config = dict(
    model='segmentation model',
    dataset='small charts drawn from random numbers',
    train_examples=101725,
    image_size=64,
    crop_scale_min=0.8,
    horizontal_flip=False,
    rotation_deg=5,
    color_jitter=0.2,
    num_classes=4,
    arch='unet',
    norm='groupnorm',
    hidden_act='silu',
    weight_standardization=False,
    pixel_unshuffle=2,
    widths=[48, 96, 96],
    blocks_per_level=2,
    block='basic',
    attention=False,
    upsampling='pixel_shuffle',
    init='torch_default',
    residual_init='zero_last',
    optimizer='muon',
    muon_scale='original',
    learning_rate=0.017,
    momentum=0.85,
    nesterov=True,
    orthogonalizer='polar_express',
    adamw_lr_other_params=0.0023,
    max_grad_norm=1.0,
    ema_decay=0.99,
    max_steps=8600,
    batch_size=512,
    epochs=43.3,
    lr_schedule='constant',
    warmup_steps=430,
    weight_decay=0.04,
    adamw_weight_decay_other_params=0,
)
Rows from block 3 of a small segmentation model, named by matrix and row number. Rows with one number belong to one channel. Each number is 500 + 50 x the weight over its row's rms, rounded and kept within 0 to 999. All counts start at 0. Numbers have three digits each. After the name is the row's rms in percent of the matrix's.
After each channel's rows are labels from the 100 images, of 14848, where the channel reaches its highest value: "colour at peak" is the nearest of a few named colours to the mean colour under the peak. Only what is clearly more common there than usual is listed. The data: small charts drawn from random numbers. In brackets: how many of the 100, against the usual share in percent.
# convs0: first 3x3 conv (model.enc.1.1.convs.0.weight, 96x96x3x3, each kernel summed), inputs 0-95
# convs1: second 3x3 conv (model.enc.1.1.convs.1.weight, 96x96x3x3, transposed, each kernel summed), outputs 0-95

convs0.84 073:480501491476449527477519450536492462449541522535454505529529404525498493518522510614527472458498549541480557523549602549548634562411525496507506536417384553420456512498565489478461493579458493519515515445486498453439507566468441515485392496610498508520524462486476474511583429427533446357
convs1.84 077:511525446508569429524474534375533468511465482394545446558501508512462466537423569439385448458498524484499475413512496482502435482507460577497504536660637506550490457511512514512506569521559488520424528493441436471526448486427529376535589476513490474491492497465511538474496527534485578566
colour at peak: white (74 vs 41.7)

convs0.69 114:620593482577548459523508488563490508480521457520481537526551470589504534534514499462416507506507495541486468488479497504442542515540538473469538606549500482530370468494569499557453504517434480504351559423548512513470494513439465435479472477471491421485566525644485482459535433583542488620
convs1.69 082:478478472451451659491508570483547514516492565481535445449478497495491562455481525542522512540570504530577536500419553511447531493401519533519493495489448546531562514487456498496548484465540453532587458494581482487525513478483522597528505459497519570510487448419535613523386572568427461329
colour at peak: grey (47 vs 13.1)

convs0.43 112:502471522547495470589458505489520542571587558473430498407583562547516474526464545495541489417517540478531500440457543465552441518486520502454456517518510463493461555472496518527513487308520456471533479478501528553463625482452453566529573552495488519536556383380476441446425482506439433480
convs1.43 135:528533444576505511483504416528530603437424473654507454527470582414464505494607526502491508566536395446517527558499484525441525503504525485339566453580504549495467542492529491484580487504484501520521498494487484487533382569440478463522495509556492398532510576550506458485497450515460567530
colour at peak: pink (43 vs 10.4); grey (42 vs 13.1)

convs0.22 110:446501477372501517617509496508484451506472506442484523474519457472529478521410514508447487608496500505504458498488514500491497528414488513607614520469516520480513656530511528538423524422474490511561452496505479490419427493435397488489530520544468470622516566546532386479521584518503507591
convs1.22 116:546524457483449443417446524497566451507527528424518513584505498478551493565569438562502472440523398573474557469504501526461634517566491480406434504517472513500485392468533463500419444548569480499497511474531556472500557484539625516600519522409491482472464477566619405484459484491483525501
colour at peak: grey (50 vs 13.1)

convs0.23 061:464459481541429556477469460493584461352491505484527462544475547451509500537486564608524541432457465514500419515449521555432560556438429461390495496488441498453447452555528551528521505461506443472461410545447416516413490492562557436530509478567520497609465451552465470431449528421524487452
convs1.23 112:533476602510544575497529608335511553585480450492427528438564467529490500541451433518436531535498451508499589499519500479535506507507482428547496393475646546559473519475525438536535472507592584554554512433492540442490530504526461496486479544486497472495500520575484533442421555530583538507
colour at peak: grey (58 vs 13.1); pink (26 vs 10.4)

convs0.52 092:496507556514533577572512506525485470544551443539488516575505478571490472502457479505414499431477521565461455492494526501451497471495481481543500510509467497560421435526547439497408586611490530538581546600589542593511485508528482501467543423432438469443529400664580511510474477593550471524
convs1.52 081:480483507487420467476486468503448516398469568551529495420545468446533509489470581452456507506534370432418477458492422534450467487416527498506530477526578479441522544454471493556493441421499450437519502514520431559448438490487454600472531570596465503609558547407417502422503545445446541478
colour at peak: pink (67 vs 10.4)

convs0.75 128:481464503504523530459467474568542485443474516491497491421493433486490438514429474440447441526509508521503509543428568448520585462456503502472485511590496512482420432485465503485489490356440463428598504414460487526388464577468519552524473553435534521674514539581453443471505488434455472424
convs1.75 100:463442453557456525555511479479450576453540429494489550501462498563508543551558521507552498503465458483472437423514440381480508527570466464541458516504533499481513530454527505419442517459474442461414492541490551458469476451575429370518493468540461485277515488496564535500477525608488536494
colour at peak: white (80 vs 41.7)

convs0.76 122:496552465518551429487492510459455472428456507432408490597532334587519539549475483501435469594499493524424586569522552487581538533461595507490445490542485525532501519483546458452517453514522462503530495481520578482497554568492513531557578474576503459579483652523438466465518494500472547565
convs1.76 079:498490415462520596523526429540548502525520407515543417455541562386444491443465576554549505434475481506536393450517451492503455448481466411502569489488455548458521480584449496528515505467413547470515485453472456501393427439480509491369416557432520506398487457476478484516544508476495485425
colour at peak: pink (29 vs 10.4)

convs0.79 112:419488519547323477531441490539452520480466498530496497545489448590454488418508504568414551449475527504407483503486466510473513577338499476451484534429507490532429417429580480501431519540536472495508444539537541496575516443523560484548546542621558534532489470541526495540532532557470496463
convs1.79 106:415535433496649540442535486567489466545448453531632464474449497412538533492525549506509442513450513487509423458466515551416495426596453534476535462520454456482540546467368534452502519477451512521456429496544502498468543495494430461457413369439453500494422534474472521514485505462514436548
colour at peak: pink (50 vs 10.4); brown (37 vs 7.4)

convs0.64 118:507597542494568446454440521535457604505523439466492495514554518535550439548472533484512563399501517496535556552500478563568502551523449419480583495508511416591520445509383485541522450503496490600490464493532406454478524542465514531487477467469447421418450531665536525469476528517471463585
convs1.64 085:536513463517535540526520467481468511436480509542590407541485471573520514509607482548385514580523482474430443519451623509393476430418517532514503526469538585441497585544561495558509462547514442478493607617528549602465528465593501526451506543488500501535542527434430543523529488542512493511
colour at peak: pink (41 vs 10.4)

convs0.53 092:486419481517436452493453534528530484537391509468462485502579519478428427571506517544484462469478464553508449445540572473580465364419419495503525562499460530486458543351540501544500511479473474536469494437515488508499449499482476551568401452424514486529502547573469496387481523385450425547
convs1.53 103:464603496533531482480444485475485516474556551478585452469458535356547666596479469488558504494432538466441428532543522535427483511537470431515510576494501428463521490493465456500532428535485482495487500578435535504475518613500567532545548485532411442512485486491478544551489475453605561415
colour at peak: pink (36 vs 10.4)

convs0.46 122:416447523527492507395463473575501557571567639488592594473497514583525480513507493599454493501520494543478466493474588524570615545438475471490565465535612469485546499532540523496526488454449454493568514348525462504451462482491476515527449488566490479573584511485460468552509504454448482535
convs1.46 091:573530449466542457581527516448595535467394433536405398567513540409483523496460453480537499487474386451537518514466547440577437486529509471469439542528377511467432494545508492486477485547474466513475487569490557415489556611501553516524515534393517496426451499517573518457492465487510591476
colour at peak: grey (35 vs 13.1)

convs0.81 117:549519500512523549557518533551550507487496358467475512464419403490422506470488501560546507504504515492464443554485568503493520562500557525495511458380460479536444485515472517515481421480545504494423550492452469538438494565502485565435484523517509478459463310575450390400465397469506452475
convs1.81 091:468465464409550440425495429543454394494478477526449470492455403500494434530504507427522448556500469535510521475503344481522539482502524523507499515499492475476478454455554511484498569463582473496490510540492575547499379447525487422563533473460515508491427362494462500655419517481472413473
colour at peak: white (75 vs 41.7)

convs0.26 100:494439435514502526469423543506481523480455572521480495509522527463530524459477514519550566503443494681518392462476428514477512434494603464510506472547458494419452541504533365508530446488527528330430529513616498588455569456537451489489521472466514497514582467510474456456513517464519509521
convs1.26 092:546526522495483533494566552484511489475542462472511390526506528596441529491564515516578390517498530442556609496499515524571499522571478519515452504447484519533570501507486633494493682511396523577491435420483472373575482439494481489506457458506484483462444503466543477501504465509407480518
colour at peak: grey (49 vs 13.1)

convs0.54 061:426483469481486438491564489551572491478489384492515535567502485499485466508490524483387451445495513510497496551505535506398553475402618467522505543497450402477486491474399433506500459463509388413481497521435411518429507574549519601483556491406502488494458489483502483416402555433459484466
convs1.54 130:538499484553516522517503507224446504531484507459502502460579492522497491526387476522375501500556483507461472499527487513502479541520513519593474515421594490476499471453505531508506470534482523518540510390536444457510526467513538383524481526505510419560452470610530512444468530524486509493
colour at peak: pink (37 vs 10.4); grey (30 vs 13.1)

convs0.33 075:460444478472542542464569438589461420462538503524518488558464432535481466442476569502461509478577586519448516505546576533513579547466524562527462444498418412527516593516483499521419483415567478500507493449484535603466475488487623453463481464519467592492502438516440509450473494377456449396
convs1.33 096:554436455520539508526496470274506535533479499486440463543549519530546466534429436553497481522552455512543553479537488522474487494519475485571458533626591471466505458481554453512518505519614599566529472458426390426450445514542515514583468519483499426480527512526526510548482534492479548569
colour at peak: white (72 vs 41.7)

convs0.30 084:523431499556482483500491479467535496516419457408431536531530354490605529571334505474445506466512448566523490453529521495559466580426530496411567503503508467492519483521544487518456446374442497493506457529469539572454452448561582453553516503492474562529475418440503536481539527488412498526
convs1.30 128:458583535518549514460477543517432419491538506549549500541500533497414458431545469520552492525453728460480485501474487494489603492529521552504440569474481529523486462515496605467448417531589480522506539472511454471531553523461532485425395509541501449500569522477483514538428485550611442529
colour at peak: brown (31 vs 7.4)

convs0.25 085:431472496533519590482503519479452480454364452592532482436442474497438527614567514607529469458453547500495443464425517458488471447531541530484497522432452499625404487492539523496460491503495444457528489518567525511427506444515525468532501480498629487469530555599481520400451468487523519389
convs1.25 083:595520469517513424506512515573545582482521541441494454539468505523499461389517486481486521478564427427479464517475508505545553493488459459476491527493518536400537543609551544546500507475562469399461538514433472434550558413516563498501485523541350563496483466536469560595614498601519466571
colour at peak: pink (27 vs 10.4)

convs0.86 088:475462514543508498498558472550505488504585706488427506549414612464495467492525507576554562515521474471475498575448512494554531480439444505472558505589478488545490541536486502532566589508496464499448556534520578643501440440472433523549508494501507469517567456466594572546451516485526494454
convs1.86 086:497537474532475420482419517424486565507490434482565480521532414516503535518416493479391380526484539494486550384593595469486494471612586539518461532438565474442467427454538508503453402552508470439521482439493430510541501457481512396507467565482455450547455476537473429442533478532527535491
colour at peak: pink (29 vs 10.4)